A small image captioner, trained from scratch: 64-pixel images, 195000 training examples.
Rows from block 4 of the image encoder, named by matrix and row number. Rows with one number belong to one neuron. Each number is 500 + 40 x the weight over its row's rms, rounded and kept within 0 to 999. All counts start at 0. Numbers have three digits each. After the name is the row's rms in percent of the matrix's.
# gate: MLP gate (encoder.blocks.4.mlp.gate.weight, 384x192), inputs 0-95
# fc1: MLP up (encoder.blocks.4.mlp.fc1.weight, 384x192), inputs 0-95
# fc2: MLP down (encoder.blocks.4.mlp.fc2.weight, 192x384, transposed), outputs 0-95
gate.181 104:500501474500552416448443500500403501480485500502547500500500534493483433500500510579500555490500526433522509500493461500500528476495496500514478442525500500507462530451522500542480453500484583526466500500553500449531539463565556483500485523417554444466523545425500500500500427500482490500
fc1.181 098:527500500492500493409559500533448534431500495478500500507500532427444422500581500437495500511441547458507544556417455407500435500500500451512514497500521527639500500565480499500500500565500500449483500534515487500525500513500500507457500476458442557571500545574541500500500437469484608456
fc2.181 098:490602461566495498500500500523420422500431555564524466448515500527544490500527454543563512521537500500526477459522465537527451464500471502500500443500500549438515503552575500518482500500478564522557559500475538500592584513455479380503500500537500547553500456584472426500535500500442540566
gate.182 091:505536535532559509363505415500500450507487500500433551475464527500486481363515468495500500500484500412500437537500408491570474500500520500511515477564492500486491500564500438500500500500533520500577536553500500500500593490443507500496431458558500500500499495438541483573500579517456403500
fc1.182 101:527511500449485500535498504537437560542500500468500543490596422492496534463461498476500470500500557500524488493495483500473500500500500557500500524530500458444543500493500539547500535500580548577521500482485500476449500500457473506422518500478567415546500500544571518500550460474500520500
fc2.182 113:431500440471529466500500459582458513482512433500544443382587412527500529500500500492549450438471479500500544500500499477402469500434491527500465490461500404462492544396488489536446421505476500462500567500493500500537419449528467500424537593543444508541500512500536461473482534500500529500
gate.183 102:531433501592497499535485556525500615500520503500530500539581500500504500493518571482543509500550489489500504500500467437500500500500500500500500500500543477492500494463548559500547476472446447500522549500406551515466577495515511454588500481500500461436501414512492500476603429485582500500
fc1.183 105:612464500435500522424470406485500500500520560500519500557513500514500524500500477487500425476507475412387473429500500433500500557500519459411440442479500543500469561519471500400520485539555500415500434542468566495502500535449500500469514597472500500494500467453409497500483434500533500500
fc2.183 097:458478500500500500500485500460500500483496545473418498542448500500480500480595500500562423500591500592543467500539500475500490547539500570516506549479473500567500564477421500537500563501388500553452515456450528471501591531490500514508500467498590424449490500440474527500500500500546460548
gate.184 101:439531500479458500578523491500479496504479484431491533468572500546480500482538387546441501444500478500493545500500519413462500479541500521500604517431484500568553500522520511485500500511530492598469548463453500527534518500500472524543479535530478500500567524500410580537548500516417575512
fc1.184 101:567570502500545561500500510500582500500463538477568497500563453471536500448477414500500532463500500500500579501568570516503537468500500508420498442466576495575467500500485515529531433500515439576506500442517500571500489515456438524476459500514500500460572500559500518500462527500446429467
fc2.184 106:500456575485500500600454451526532500508500498530535500424441517555490562508500500500464510526521475464500543448500474508500625500530523534451448547501500557575461411507589408500467514440535500500468545563481535500500464442533444534437463500513504389500492500528596500500477484500497500469
gate.185 099:500439500579552532500562524435483500500539500500455490476504459635550466500491462458562534578460492506500463532500500534500527596500496528480500422539457500500500500500560398500478482423433421457500625437507500456500540469500440500490500634461500500500500487454526428452500485443417455494
fc1.185 104:500519500500519500463500431500404503479551480517444574500548506534500448434454500552553500455500449449587500500500426518545527527531498475434549490564497503500541507555538505500527506500478413467442500457551475452631535500457546508534476500495538533515540500441477477399500521537500455528
fc2.185 093:500427491508500479500479464459500558556464468535451500447537500471520466505480497500511488519500465410500485541654505519500500637491493441465455519438483403466500500531500500587500470576437494528542452500425581457500500415423500555479472500527500509466500500500467607479440490500521500587
gate.186 101:529500535434542544588477500516549543500500498551500511444500500500485500431500527550464553437434457500500571545526500500428455500500533584500509546500500500440500444524555488532547540525546424500429571582402527478510492612500544500491512514479500500500500579463500450528471552500472515465
fc1.186 110:480526472500462418469469570537500500500459546500485500540597529450408503500430438473452500495423470485521500500500454500530467467605517493500500500500500500461519500448551500500526469500500503518500430445487517500491525533497446416434564505500511521550500479500530533567500463436500522457
fc2.186 097:500500499539542500439466491531590500447477523500480497438442500539457466500524538500500492455500500477487500510476493524500480542500526439415500500433473453454480462500508530459479500503404500481547500541447475453448549500477500472500457570500500513500458581500490500517462568500500532438
gate.187 099:529500466500527500500562500500407555480500468500487461522500537500455500550569539486525505511451451578508500458529624474500490518508500451495504420512500611500530515500498510500516552500577500478553445500477535476531531500521500500533500500500516451500547500525540484573500500420500500493
fc1.187 093:468468544536500499524472587549599427492500447500476465468547500566480514500463500471541500487524527532462452500449452470547470449502443453489557500458392500500459466453466560455451410454500517533500500487500524509500572530500511448456390500500500470473500587478435397500511435492489500500
fc2.187 093:523495440452496495508494500583500451497529458537573493500512523500531500500565450455468611500542500533535578500489450491474500472500505528500500495530500500500453500500500434416500603501587576511544524486500482488500580505479455474500558539500454500500500444482500564527469480476434511518
gate.188 108:500500525465491500500528478500500496500500500481468500473497500527577500500473564507525426458500468410500569533401471533559482517557409505500470477521531422529442492553536422500512524500516500453512471500489478484583500550500535500507500474561606474500479522577451505500430500499452450418
fc1.188 104:481500482538500500446479500453413500526518456500538500500571500500493500445507500477532500438496500558526447451500500583530486372500547494510515481500572560396575541516571561462462500500581457563473509500500446475567589491494587521500473469568500500474507479518467396585475500532538540500
fc2.188 108:548546552500398393499505486487478402500506505500500481500527489500538492500443500520468500561470498500500561468459500534472542568488429452524500530494444500420500500482517574364500546519500520500500483517472517504500482463500565478447500500558524553476563541500537500566464500465500490530
gate.189 099:571505374500540500500528554473502500616453556494525444497485508434500496463500481580528497522494444514500456521454500375503583500500542489471433504433542500450533500535482545502500544540564500507531498555431458570441500500500500503500499478500480477500500469500500503500500468500469472500
fc1.189 106:529500419513585458500500457564448522482500500539551461548570500500500456500467500500490500418458438440500500500500515530500466549548440581443479414494533482474497543446482500500509626431583443500549500500500500500537402443444575527500460500501520546527559500493500533460478435520549500500
fc2.189 098:500500559450565500472409500474500500474538541543508500566520500500483500451500428500500570477486509522500500500500482462507412483461500509500443500548487543500502500500511486492545450527491449464557500473477500494457453500463541394598458500471548554545501500479614567500480500562457525567
gate.190 100:500535454547512583502604500493448500500515466598500480533500500526500500500500462514547542507500449500521486500439547500500500549384500424500500550519500500459421546453443500523500518500500500471471523564500523501531488531474445521549544500533460597555417539526481515500425468474502500523
fc1.190 097:498537522500500500500553504471500500437573500512488500483453490497500423540528487558413480469545500500642456500502580379456439500500575500500554500510560473449500542520500541578500505510490500500500519434500451541500500528438500454500500480500500580433489500500500492448500500538500562471
fc2.190 100:580500599500494501487434456551498471500500500462482500469500441515500442500500563500517573432569385500601454553500500500523519528491510480586432500527561511500519446590500500420505486532528532555450436500500500561490504500500500481520500477541500451500530472490494531466423556440567476472
gate.191 102:453547574500500500523470521583500473528500500500442474500505392400500534382542436488500550500478452470500500529500489438500518575432495509521557507498453473542509500500596468468430500579573524500512500535500407406478500498429500455589500467463523500500414552564500500452513427524473500469
fc1.191 103:539503523504505500500458447517471500504530500501496500492521500481484425566470538500500502530454500564445444550500512483489566460580485583443533443560537461476531503459500497549428558445484500500599506569530459514490500508518411563551513447573543429610527576500528500455498516500452497563
fc2.191 091:551519500500494499500500535554478623499500500455521500555531510524601497472538500458571457500541475491567500481484462500463418481417543611498555449510528500535517594539473500510500500500496435524500534459500495500500500500585500469437500500502461444435558477500476492500469535500500469500
gate.192 101:500500509496465500500516536543500516537471583526493502467500570627519471566522616511500527532407500429471500531479500472532500454533500500517500500500508500526468500468416527500477534498511500500500541500509463446572500573500509441501575500499464500545451481414520500463517568538500472440
fc1.192 093:542536467431500500446558414478571489500550558542500470476500446496500500433453500496528536500500623558500518583559436501450502500500445500550500473536530500500452500525500500500500408453500500508475500500583559500479435421487452528500630553500444408500507500497480451503478500518500529522
fc2.192 100:405470500528542500514487560547544500500500539555552571439512500500523467496581531423515500500495500503524518538438500460531460518579533500508500521513452500500500562500404489518500500477479500441508500465396480500532500500511500356526459500535529500500477548540500417523500500601490566591
gate.193 089:530500448589440500430467429475500524500500479561500440497479500495523565494519500484449543580562443490500479498498436488454500531447468571500500558516500433500582500500452446530496500500500500500423461573584400500509580507440500458533473552500500500479500547485453591426578539500508500485
fc1.193 111:551500500451566515500500500466582471542540460468499500485500472500501606448487515497500487502516478500500500541571500530500605514506525500550472557500494500494500500500437551500449540500533472477500519464500492431432558500472500500421561551594498496473500489516500482487500500500500476495
fc2.193 114:500389500500419534500538418500500526558450494469569468471548500509479500500500500500445500472555472486522473500519500497476478558527565542500473546491457523457500478493500527510500500565471528551500612414435479470499558503504500500496500427482440500467500465500481475485568458500456518500
gate.194 100:500500500440551500463510410500457514467463500500496539500512543500468502500500565514500608448518393571551478457456605500498510544414554430519500497500500547540500500517500512633500467500460500500550478500522500537533539442562512500516500429500500500539500490535500519501462500475465528464
fc1.194 101:500511452540362505498460447505523500440500512500531492571500500467544500524500526500455500482480557536501561568565555482500474483575538506500477499535500471500430393526467500461447599533515500500562509500500500568500527445533534500491500421522538447531577500435526477500542500509500564500
fc2.194 096:448500500475523536519568401500584432500500500489541500523442459478570438537447530482500500500587455486479500600500503500421500481497469444424445500500500433527516500472490500500500542546404464500436593536567516500468500500459475438500499602486501501500500514500506576500500500500536500487
gate.195 097:500471530431500609500557527477490526427485500500553473584459458486500477500500445501450529469528489500500557533475500489508563516449487562520520500538438500446516454501530496434563537543500530500449488573500466511447557485475534609550544500500500500500495421453520500483500602490488576463
fc1.195 102:473500500500489508577500500500441607490535500542551500509500500500415471549500443436500500457500500500500544447500423424453500500499500547486556512593616468500577535534523500500506527459500456500544553500500500475526500524514457522556444477537500454514463480558524499500520500559500534518
fc2.195 099:500503524525466549500581432458481534455504526500521470466523566512500454500446468438469478488435500500540407500513538478540425500500486469485483500500551568433425506476410424500500533444464500435553583487498497480480453488500396536466500548480500500500465575594526435510505500453500475500
gate.196 099:500403500436392620512533471520496378498424519500461537500453461539454485500461485474500539443448565533593437500500500538574500500460554481440500581468500500500526459500497541500500428551500526539566498539537500500500544603564500463500546486441500564450450500556506500500515428489433500519
fc1.196 098:499506447531441548474366456437543500500500526489494577494513403454515551549429500531457436461523500576584456556500563547500500478500520500444515490531500451500500500500569524554500382538500500526500445500460577500500500500512500512500574520489500540514500543453500564434488477437447500448
fc2.196 102:441500500552528410539546500500435499539407571500509501500540453479500463517437520500489462455490535500520491500493426500509528514453491500458478556500489480500481578500429474529510500500500564559514448503500513500500500475500566500418476439500527526442500448481516593500494347507587533444
gate.197 114:452518443500500574500506528478581436484536517489521446500573567448536555545500475441425552545441479500550473500516517511500500482436500459471500500450500465516521499437500508515457491513518465484580491479481500443482500494545471499515559533422500433413450551543438523474500500452500500466
fc1.197 097:510550513500503516397500510516479513500500500430500500500540607467412500545500458485489507580500500467529512473413538541497492464500618500527498406482454476472528555500500466472507500500541545470482515508571530500500500482447507528558592500531500500439440500500579552491518487493469486480
fc2.197 095:513467502495500471529471476500462518591567536461489484486528500500534539500500513520515500500463412468500500452493513500500480508500425500519500538552485456500447474500560492457464486479585500457509500460500516500487513500512446476559445500500482500544557461528538483488536438476431553500
gate.198 101:500487500451471421575459505500583557423496497584500500414464405544460564516541500561526500602516564574500500500477500445469500500503500500533500503584494547524500573474472539465500479500500453500545486424566500505409545468500507471522567500570500519500475567500414528524484520480511437566
fc1.198 102:515486558562500463480500500538499482452500500551489520500500478562574551465464447473542522477500464484433579520500500453537500545530507509500445472446524477500500501498634487490500500500500599479500539515494562532558489538428562530426547559470550500536478500549546500483500500543500500503
fc2.198 106:562471444500456508472507576522531550500548485510595530509500500560495510531545500432552605500404500489582482520532542507516458500480500543484502500489548445500500401500464456407500500405529500500500500476494549492477476500500500456563489500478500529500511551456500513500500458500507521567
gate.199 102:524500598500606500556532549427507444569536500511562535500500442499466571452524500517525500500500445538524491453500500551477510486543514565500500449570574549500590475522500500537524500500500500589610488440500500578425529505482472500502500500481500410485500500472500500419477500574533500507
fc1.199 097:500451491500578514537500533476548500428535467500500499523427393460500501397484571590500500524532531579491542522471516500519500500500500473500515556505500540542500533500477520453500500503573451500471522500500500500500533541500500445484462500512515542555469548500402583500500474500544542533
fc2.199 100:500500506500500575500500484413500566548436500450590500603565540500494498500500568485537532533500500511542468472527500489460550500515565556559534397503500520500519552503500478511422500619500453489500424548549500423500505506488500500646547499440498444500494518555493517500553572500500554585
gate.200 099:500532471500468500542556456499522492490467546500500500467539554505500539500500478546529461500500570460500439455492500478552494500477517558500544552493530402475419500522508500478476500460542500500500552500500500576472423496500500553531475551533577500559500514448535468500500506438515518482
fc1.200 094:570507500500455382500456462500523470524442443464566500515533536500500500431462463530417547461457500500483496545500538500488543430542454567462500465500557592505500529492500500499446559439484435538556425500517500523500500537520442500500382565512561500547541500568542475534568448500500500500
fc2.200 093:461500511500448539500485500500471549597500411541504496487500500516493500500465533532500509489461487440543519500526479500421500513499477467500500447500358500534557500500500494550500438474553490582439428604434469561457500475451500520577500431525541500530500519574475571528558512395617452532
gate.201 106:544446464502500485558500445500539500433500533453573500500455500500420445505500521482522498481521496513500481517500542500437412488556508532500573486440432485504500463505510577430454550439500522500500534422500477500505500500473574500499500575416466551525521555465459560423528507500406555459
fc1.201 101:431552534500527442500489494518563464639453450445480539539561500500473489467500486500498424453549432568445540440497457511544517500445449537575500455498500464424477500472500500500590500500442446485500500537500500418500500500492500467560486500500501539502467461539537518551547538547560431500
fc2.201 105:410457583500510424500564500524500500500500503576466517495428515500500482441496500500550500492500509597487531427493500500500513500537433530449445509579515482500532563446500500547500473590493538478509500466493500489496500459500473602500500500491520594525467471478500500521450500475445541527
gate.202 091:425495500500522551477483458467500477500560529500500554500502498500561505591467590517486436500542540500426500426500579520500470457518357546459517544517500591534476500498523505500466499567500436520487493500552509499500576500509492354497444500542500500462438416460500415500500500500500447553
fc1.202 100:543500500569441509441598560465500567500454555500527500500449531505500500500484500462500486401478495460524561537421538531500560500500398500567500392443550500474493500508500500500500462575491521466500518437474500500492533500514520500446500500555480462524493500545447500578457500500522500500
fc2.202 098:500476505468543500500491453500488569444435500483436500463500444500496493540500553433500434544500548554500501494475500519536451531447543514523443578476532615500500449500535490552440377469552455500500453555549481432448536475493502489500568500561467572500408478460566539475555500529466490508
gate.203 094:496515440460480397500529513529450496500500472500500500500470500442512500450500424436500500507474521478519414578475440528482500500500519353432500512427494500469424500554556577503433526516514575500500500500444500500480505500567586436517468512547500542498500501500468500539500500464379515545
fc1.203 107:549459557440407563462500472482500544512508426504450517512430504467472539481459500557548522476500412412516525558500500556538491526486517546439500500500415480500487524500500475510460486495539617529500500500500500500482547426513500480421419509543488521544500572455500504446532500531500585451
fc2.203 098:500483554604462559539500464513564500500493500500500539500481451530500548607500524500551563502558435500518446522505577500477500452522500500500475469533526518416500542552493496500518500500549519500500460554478500459448480449464500474565480557455500555536500498526500500447556543547500471479
gate.204 093:542505611560498500500494498500500500438500485584498456588526472515489543500506415504519524525505513499467500522487457484482500528467500537500503518529432533457469508475500420456536432502467500574558500500500500500500500511471500500456429555500564500613522600508471517477524465398487500500
fc1.204 085:543548486500500523450500596492503500500459500416485508500404512594480493500471500512500563522580500500572504403495454466500500510535500415520489521559500428493568500455500469500533500500494470539469480500537500448500500508500500500463509512476536509473472582500465463499500500513500500493
fc2.204 098:473490510486512527496461578500550538493457479423525474457630548500424485491530500501469462542457524519449442489569487571500500545495458545519483472500499500500453495474613568504500500500466500500442500504511426520455461500500446468574588500574526500500545454462430500516572420570500500521
gate.205 103:578500473500446500421500574458500450477525500444571500432471500500500514521500485473416585430500480500452500519476558491545500500461548500500574477466497500500502468430548524500500494394500500447564500523500467511500471551531500450513466445562382543463389441548500500500500529492455500396
fc1.205 098:531414476477500500493630500500534526531500505500426464500500580523537500448543507454523488445521500470500469445500500557524505550511523523501503500514494500465508500500500515407453517579591582564500441554481500512500500500547540543500487500521500519461466500477500515500459535448536463575
fc2.205 100:489550510448500427430500458499500508500500500454443519475539535409500516492500467500489585500476506482413480490513442514500500500401552513457543512462534489500500500533487520558508539552599426570564442500547500437414511500562500485584500474498456494473500500515500500474539500500475500446
gate.206 104:522524453495500443500500595500510457500480518500500518452481510460500500550461500504500500482544543415500459565532500495458489553462442474575487489479442500530580540500500500462459552500500565528500591500566500515598524462500500500500467500437512472492432449540500436500529479393454505500
fc1.206 098:500507464556561527478539500481582412453434446453532431599443464570500500536426482436500480531535534566512469482396500491510524510500500500467459470514433500500515465503562500500482536454524500500460500532500499461457557500426561500500427554500500500445588486500500601447493500461528537466
fc2.206 106:570455543500512527500539550477500500520519500500503500580500500505500500478500449428565511500538500486476500500516500529477500500500500474500548458500545526436500523500480500436430606548421479455523483500574384557464500500519457500500556524464536470500500452536500538565498500528459500497
gate.207 088:454500520500500460442535471558425500491528500607464554500525522500500596500500559459436500417492500520500500562604500468570471551460460574500548474418461452500456445509463474453446461555500453500500514511567546500511406500500506535500449500500500514500500464545577478482430468506588500515
fc1.207 102:536500451503500462500445500479487475495478523569423447502623448552500500480500449495500464500413500523451500509500500521457458500500500492500515483537559500500492564500534404515476434500526418500500430528500500496477500525518490489500553476500547491557500500443500531469470481500436471465
fc2.207 091:492510512500645331528483540500529500500538390426500435500464473553504571488447477500487559515569545474500515509441487495500500534500537575467500482464500479500435579500462417486535501500500543500448500551511500514555500500542500408522460551534578545460433495503500478540485480467500444500
gate.208 107:458460440504555514500487500500500466438440500488537537498604540500500548481500500451441492500442518431547423544462473520500500500431568401439500470468461481510500500462447516492495483519535494500500529500559577500544500453500512500500465506500500500563559591512540431472503500500446545443
fc1.208 097:507573411488500500541462472494500454482517500500532494444443500500479500591467500500557514500500498500370568498500439485500518500466529457456556573485500454461484539489500500500586581460505508436513558507535424500537443500475500477500497469533515500500500542500466500517540496521486542483
fc2.208 100:539500500500492505500496546500478457533500476500608525576511500500432500476480529500424504529507500413597455480500568473525606536497500538465500500505500531451500500462482500500446500528408496469586483547500514500500464438500542524500555500500500519500500561439462510481468534500544584500
gate.209 097:394500500500500542444500516500500500495494511485526500500562500500441477515500467466453500575494500521478500458500500500489500591501500524500500468517500451500500500553500479500482500507522555516502500500500532500500462500432505407484509542485469563446563375481499441535474500500520500536
fc1.209 097:532530524536513525462433500500509503588542494411489480463493505543537500525500469500504500542465500520460500461504500479506397530500500517500500457500537438556461411500558500579500546544500500500457457464539554448408556500495482500398442500586459500569500449500568449485500529500543500493
fc2.209 095:520517506500521579457422544500528440500434500500500585500391454500498525500488472432496539500458500434493460500483422550500500500535502500475485534500500476530504500484537577427469500450423545469494502471500443477500500457505500560560416505499500500410560500500459500500591500500505500487
gate.210 097:500478531541469500500500500500480450449541467576407500511500548543514452479562535472500474521470464452526430500542443498449500592478384500500471433592429423500510490343500500537472518500482500500525478500561500497544563500597500470500455500500493553488552500521533518465500539534462544500
fc1.210 098:500500500500568537500435542500500500500500439540544475408474524560448500563482551500578546477528500517563408489434500537527465470500500505498474513592521592500535500583500509581474449500500591442496485559511492500446508500487495500500500500500567435489566414513483509524489484500568500556
fc2.210 088:549500500500540500516379500500500519500451532500533471500480461475480442498454500584410500590500413563460500472428447440507500500512525566500438444500515546473434503500544577521500472483482497500500486516503536472500500474500489500619500564543521556497556500533532500497532455500500500472
gate.211 098:547516487500380436379465527427500449494462453500500582516420500537488502500500502461452531497470522500500500500500477500540513500525500472502519428526482500533500515438525500452542460563441547500517511500527500557603439514498476436470500500500624530515444521500536504500500519493356528500
fc1.211 101:469495513490500500530467524412611454531500537418518480525570545541500500602529459520470550489482467504495500500463500555478499505483407565496415538533500508568446494500484419567446462500472514500472457500434500494540506432500444500422500500508488448500500415454500500500536500482441557423
fc2.211 092:508500500450500557588437500499500556419500500500602530477500447500482500490474572500521500500471500548500545536500448541561487459529500449476445547456529537500500500546511524554582487521493599560500536517443500433572442500539495540530500488500500500498431484435552500585443506602530497501
gate.212 098:497500517571476464503545534524548531469500500468481513574500502470500500566454500483499438569500443412557520426512522500500500539500489500500572552500589502500495440546500587469492453543380555500500500562481500486507500500530543505521500466482505432500500500549463525509426460575472500500
fc1.212 105:441500587491521500566514500493500538498502416583497500476556569500500495455496547499454446500500509500526500532500510500514545636500459509500494405534552437528522446433478423500535453405451500500518499500485556467518500511500456500525547515500499457500539506572500535459485511467500515500
fc2.212 102:500500500448500500500500500500555380447500541552545500471452551565471545500500529483500464437500536495500522434500530500487500482540500427520509500478529517502460500436480514558463503511524495576470500465508435500500550588500500486545477500500431472500431492493423500500599421438455474500
gate.213 094:459497573462500500560500500573500430526500432500475623550487500503429495530490401441481512500464601445500500472500500381464500431452500536500500476540550435546513500500505415500533575557476435546428500500545528500500598563500500502500499500500500477442462495452522500484538402445480500500
fc1.213 100:487510461500500497500488500626467480485476506474494511500481571491510500454498500561489537563467500525500578541446543464500531562500545431509554424425491500440500519600483500549419500538505498511465554500502500493633415530500572512536513527499500564484500414584487502456492500446451452500
fc2.213 097:483552455444561572501475459500500474500500500500530527504500520593565566521534500447575456488541453549500467567546484571500500446539514535507450452490521500564405500445434570500500575500500444602504499464484500558500550500481526500473494518432500500456439552537459500527500500500470404546
gate.214 111:479500443550540500560511521546497393500500538500470500617544512457427544474500515500530453502500433457507533500517527500500542472500500444500487450500508473482500450375500587512500529571448510457546512429516545490559500479500448464500500633521494500568478468500500476470500554546541492470
fc1.214 101:440524434413574602500513543435418464500464530546535500536455486501542500470500500482500500500475500425428458530414535410477528500568500528499500466492500564477490500467500500495500462500500446500595435545531502527457500518444416444430500524517448531500558500414474496434504500494478497460
fc2.214 105:500497535551472500500466539591455537571522428500506500522494501500500384550570568500541591463472500500412526470518460430534500537560496536532556500500553500500551539397500546483440444503500578500500500527500500506561517531431500513513548480514500463556500568500407421500499500525421499487
gate.215 110:513500427489528431457464538542447588461544534500500555462500500464569462562500500559557507437533500503476500441497500500500508591480437500576466500437441500491452506445502500500447462538603500535500510468525521513500525437462484442479557519474513561519500479427416500384500485606480482571
fc1.215 103:478466481445500484501539478500424603540451486500531460494475549548479510454500438507598500521477526528500500397491568588451500531500524500502545572477500482556519524500500490494500469488457500452538574434442500500500577506469554480522462524531500500492484500476403500500557469593452468526
fc2.215 103:500500572593609500524432488425426486500484579500560534500552500568500435535543500500519494415450533408575537500500462500570449500532443448481535500500476471492493539444586529467447545567474561500497470500427570462548510500488496514560492500500500464527500521500548500458428563488537500492
gate.216 092:500451500476557446546501537500488471398477530536482446526442501579486466437500500481500465500484500532522500391413601500500535502473490548530548500458500471543551500468467509500453527500436500500500483470387500498474500500530503466460515411500573463569422459451492586544499500500574500529
fc1.216 096:468500520545528549420589492493570551517457538418540500586470501512500500493423555555539566496467493477500503461500454450553523453500442553480429500500500474500500531500500488500549458533490437500500492531473447471524502430453450459443500500490413443461487500500484475445520621424524437568
fc2.216 093:482500500440489431526402486531466500549481500543500448500500554500521471500539500500559500519418569431566573500462500500486500463502545524500500476434455500500504607500500470500534537554565467470543479477526480576500433579520488570500550500444564429500479466463500461500500497552537510500
gate.217 102:435467500550528528500522466500405432448500482500502463469482439436500541476476500527500523525500538500450454475475516483531472534485442475537500506447477500500543445495500470500596500489500541500492528500465538457500548394500475500425479538479559500455509484500536491417538550500500448543
fc1.217 099:514494405500500501509500477483500500484512475551457437577500451476544526496500500472536500550547542474522500549450443427512522537453500473536495500500458500500566536500567540500534500528462500577463524470517527593464467533557470594521500460497549546452550471500526500500500417480514573450
fc2.217 097:493528500550527546501500541543505500483500500518484519550526439553500499544437500419503493482496437536516472528495534468500485500556466500477500490532529500451584526500455500500508498537500500500469500470500517474500529528500426500500500500560438514469562500500593460572502549498433555499
gate.218 106:417500464527508576500464496500533527555500443543459500470506500433517600500500443594496500556500500500521432603429500500510506548512444454500543490481509544361427473500559500500515500541490500536535500500517517558507558500460484553447487507500500486500528500491479465500500432551500537500
fc1.218 101:490500500436490500500517543572451500564500554431464528459500519480500500564465461491559500500522432500536443542500430449439564473515500566422527562498462545411497500477428451500502500628457501500500478500422448518442503421568535500451500538500536500508606418534454500525475483393445517500
fc2.218 104:461492500570531515481527500490500483475471500577526476437476496500474480502500489444500569450468500500446498420500502488512556490490564530469510554447436553545499550500500500500471514521529416427456558446452500454539451537450510506500576442469514500459500483526577524473500408580558473416
gate.219 103:497472499501568500481588531500500467436391520458491501500584502441555482505506500481538508495521519557468489480483500500500500512435500504500500482500500478500533500505567548500468500511500470471448512500500619502518527436530500500453498450500448458511470552446555546457553421500517547500
fc1.219 109:472500489527407500500499480461500454453500500556486500487500455580500500500570500559463497516421468500435484455500472500500455500406558525455500447500500500502510500573506522455562578500490465500500525507500581452537512500478543496500502500489571444599379530500563500500500500580500409613
fc2.219 102:500561500500473500487500468500569428571500500505571500440532566479545496500530500500500500500500434500560475536585500387500453443500494531539450500500500455500519500477549500465500557500500518570513529514500535500494569535461429523463500422432500551557486605520486498524500497500500500549
gate.220 100:475500461500500425451500524555460531557494500546466544500503582623500500496530484473485601427535550523500500510469518549504476500573480483500469539500500531500538433500447500500437479535473529393500548546515470500500500514485500550500542584498500477459500460537499500446500490468507482476
fc1.220 098:526578569548500466423513500469510516394495500500500500519500448485482500500500500455521527500493521424461463500561482500474478569500407523500447500543593500500500398543419527524529500448539594452530527522464533452521455556535500532490500500500434528562500500496460500497472553451439471463
fc2.220 094:459446527561460546499500488485460576549500430535467591500594500444533407500500532500500500544553412500396500461471500460554500450500516506559490485523500500368527580560500444500479459427513430412500484479477480556530500500450542507500464500501500415454515449545537564544580500497500513500
gate.221 110:582492487578500455491580500500500500500550418423541547484470477438535565500473500545473460500532449486477436500469500481444439463500500500486500546481471500559500465415500442536565532440500526560512460566575500470571543462482500512497483559527500500554448500461500387500572523500469491471
fc1.221 103:451527500500451500484537565532489500444478533500495518478434500467518500588511436435485497564500500451507542500433428457484542500545494500556500500528500455431624530515500500501500500483507394475461500500434501451449500467492500513562500566500464501461502500579518500497626523500540401547
fc2.221 102:568472422525500476560500461557421489500500484500557551572500538434495530500513500461500500500500500565440500500500519488500465500513541436500457500523503583433594376500474464556472606500456500521500500498443523533533520500500433500500421539532500500500500560496617476444493500500467470500
gate.222 088:500500422500500556500462500500497428558527500500500500440388482569469485427534595442506500497443495500540476473522497477507500500454500470454545564489490500400626502463468500500448459484500451522540454454523442551500500584500500500567500561521500581579500524427445500430456406545500549477
fc1.222 099:472612500543503502500457492513437500476500452522404500492580601500494500500500500500569454465550500481507469509500445471461485478500515500525528536472437500571500500549518504521584542500473449496500447419593526553500500478499544500465535459471479529500500500471581568500500500500515527520
fc2.222 093:499449424477577500500489527487541500490447500578500526454539500500500495581500553489500500500425551589500500500548555500500541484500490500468593516486568500512500413479480624467511462500500500500575500500453483500424542500482563559514500494441528462440500500476485595437522531500500546537
gate.223 104:500500567516522525454500500500425500500500502528438500500463500409389456500608504500471523500500478500560497570501492470486500532517505500500477425584495497500483447422436529500451500493466446500533551500500500468500418498475415500531571454523560500500500503500462545469500500500555555551
fc1.223 094:500500455494550520500465500500457571528428479450566603413441500500470500530500500566500436484510453415533497479500521593496519500574533500500533500450529430500500520500508468565477549475455466550500500534524555492500500420500500464539500471500500486500542500500477487476566438500500468500
fc2.223 103:518538500506500500547437546442500500542480500413500500500500581574555500433500439529500500465500500500525554500500529527538543488423485498526530500500534443500457500443500481469528455500500571439466500472479500447532500600500489500435517500639500555500500542493536500548500515530455463500
gate.224 103:434435520500481446507536500553476500453423533500554524578456611500500540500612500500539596564487511559454500457500500513548542505470470433536504493444477445561537500530500581500520494478500500484550600581500570515534500540500552525486514495461487449454416533449500474500500500500402524463
fc1.224 104:459500591500546476514433500500500533530479518500448500500532500467449500514500487459404500500544443542549453509486438443500495500560567500485520489500535487480500457436495468531500479446532500465504508562453619470500531573520502500470500505438469496530415500483500500501500469559595500500
fc2.224 102:517594460500524543500471500434500640486455500547500448460411446442554500500431531500461538500500554500526475500495500529557456508500500604447500589446500467459450479487499500500500447563478528521492506543453399484525500538507500454494554500500500500500513602500460500457552474539552436540
gate.225 117:500457470437453547474500572459467560500405500551526450460498511422479457500469527547500556500500508519567552574475539500504512519500500505448500500531500520558521536473455521500446495566500598515559500475500500534500526485461547534500601543500500500500557488532500581425447448500500530448
fc1.225 097:500539544544500500500500500500532431500502420500500500500475500560533602539500418484425466464531537500500413500550484534500515500541500473418500532500500456500463515570500496513452595456500500500575560399500500500589479501541503446469601500516482500467500520500564500486500447402500518454
fc2.225 095:500419500500500500500500438500500429500450461500466556529440500482482391500520573500500535500530531500500429500500471607500500508500550515500500514599537500540500500565534500500491523525500472482425470547530500468450483456481500463564485509544500428454503541500504500510500533589500547500